From a checkpoint of a small segmentation model.
Model: arch unet, activation gelu.
Training: soap at rate 0.003, 33200 steps, batches of 128, held-out accuracy 99%.
Data: trained on rosettes with rotational symmetry, 195000 training examples, 21.8 epochs.
Rows from block 6 of a small segmentation model, named by matrix and row number. Rows with one number belong to one channel. Each number is 128 + 24 x the weight over its row's rms, rounded and kept within 0 to 255. All counts start at 0. Numbers have three digits each.
After each channel's rows are labels from the 100 images, of 14976, where the channel reaches its highest value: "peak on" is the class under the peak. Only what is clearly more common there than usual is listed. The data: rosettes with rotational symmetry.
# convs0: first 3x3 conv (model.decb.0.0.convs.0.weight, 64x128x3x3, each kernel summed), inputs 0-63
# convs1: second 3x3 conv (model.decb.0.0.convs.1.weight, 64x64x3x3, transposed, each kernel summed), outputs 0-63

convs0.47:137107129125073131101119102115106122156093115126137127104162130147169100095122131096088086152041143119112145187115150125130168093105127119137103157131094085098113119152133149124174145120141131
convs1.47:144140099133110129139145135094079124148103111185096109083071120161099133155123081128117123129102078131149089142153115131118153102099117094140168097138140117140121127122132146112101107129126130
peak on: rosette

convs0.38:089080158125120111111105111139101107116078129126127104159146123106164125116138121091112146115040139118115073123162092067196152074138143145146097118090094108142121136181135150126141084079134101
convs1.38:151132115089108146153118121102037087151093128136131158104138175145108114137127134138109111130124125094151083132133134113146142139128128104121114119143122093124101118121111139108157103100065120
peak on: rosette

convs0.49:150106185143138149081128133127141046135121135115146133150141144128189148162130141133106051134114106091124117132171137139204140135145112130155123175090161158134118118163110099131102120160112125
convs1.49:104171120130148149135126125120103127143148140072121180155137165107105166136123151135130124160144131138143174109094125120142200104135144132127173142142121130119131122145111173103141147122173101
peak on: rosette

convs0.19:122123140120128118095108113127131115113148150146118141143121117104110107128118137120156103152134093114132112117121149136123134119129118142121144091120116136141122139095104134128112116095134129
convs1.19:102147121145110121071132103121117137183132102031129137140133113129108114126127151096109108123094122126114114123141133102087112091129119117091119114126125123113127126114140096083121124109079145
peak on: backdrop

convs0.27:120095077133151079078066139101158131100155118126144131136144112147093138114076125118126154134187129108127118133090075164103112101114143143171085141106061136147118141097113132137103182127138087
convs1.27:091131107109144102129111114141123144152134138128134112162111106105117066086090131137109134130115134092104126141092135139107126088135114115137085147107101134121168114160041132109125150135122152
peak on: backdrop

convs0.60:100151151112099150134123103144128106125125159141139143137108000115176174136125112135123130087102144134107102134118122144114142114100121155107120106142106115067132106119122084100162115123129067
convs1.60:104132123144120132132094119120116089134108101144137129124058163183139128050112126080103124141150111109171126141135125150112130159168140135109116124123115122116106132108135098102090152115123149
peak on: rosette

convs0.36:150135106141096099099090128120115123104132086104088131085108103114088131124118114090119113113132107140155128087118135148108166111097097108076121112118134122148125179108149118111083144156128120
convs1.36:117083117118132139099129129101116091148145129098115138150102128146132173112140069107148116122120114131116130147094149146141096163128082123113088132129167141096105144149164191105128115099155107
peak on: rosette

convs0.62:123108149123089137102124161131144076115137175122123150098132141112137179118163108108106145082139122114108132098155098138122127148169111081187092120142146110092119119134164194109048118109184135
convs1.62:141160125149094089129117166115115124110119105136104118114117117127114104121152102117115104140137089100112136133103077148102093121083174099154127142115084094074112140115153155146103126101128167
peak on: rosette

convs0.10:099122088125108093137127146121157117143102073135130130125125103114110136147106131110098130144122137122107159139124131134106125127130105065107136107134116119106141123126080116117121111107137119
convs1.10:110115108119125124147127109163140141151124132135109097143080127132115134112117137127097104126111152081115119109166132133110149081123154123117097134086079119139110115109135194091156103147063135
peak on: backdrop

convs0.6:112125135070119147130125117127135125125150130054127125123112127121131128123124129115123117145127127111121134124125122124119132125126121162131137141137128139121125124126126133131117138113130106
convs1.6:117129130140116129093132131132132127137132123221130120137129125125123124122127135119124132241116132122129127071134132123215121108120128123129123126117113126126130126130126094123125126130126134
peak on: backdrop

convs0.55:130116095152109123093115151113121109131149114117123118138109108100157109124133123134144103098118122103121129101102170150114123148107140169108150210125094126109108108086141146118123129151124089
convs1.55:096099120135121136124117124129134150042093137119125098140130113133169100136123088100122120115093076127134122141100085107137094113121125128143121090126089060121122122103123149128127120107119105
peak on: backdrop

convs0.13:126107132124133151154131110117082110105074151136120116121143109122130104130152129161118135147088142116071134158095142075151146150139155156157215076128114081151100095111131120097086121111093172
convs1.13:144134113110184148102109144097171185140115108141123093195125096087102126108128139114137113115131131134072145144121122148137126153139102112126117105115164119113134107161100135102101120139150095
peak on: rosette

convs0.30:117119130194114152117122127137134119124145145098118130129126130122120116123132125117136072134143223097112108111131127123121130139130133140125119138133115129122132131109129116123121137120140112
convs1.30:096133131109124125148136128133135144110124133195121123120145130118128117130117111133114131097117137132112127137135125138164126148127122112127113134119128131139135124124137255120120139130109121
peak on: backdrop

convs0.21:119123140134106102104122101128084153138122109128173146139123110132214156088108108092138118114130115212092087144101138152121178119138130138133090167196120150141132166158121134151110113137119099
convs1.21:092108129115131140137139121120097115153145162096134101132119125152109099108115132108110112139071099094153098079157138143072091202126162104139153141130129110125116143145127101119121097124125117
peak on: rosette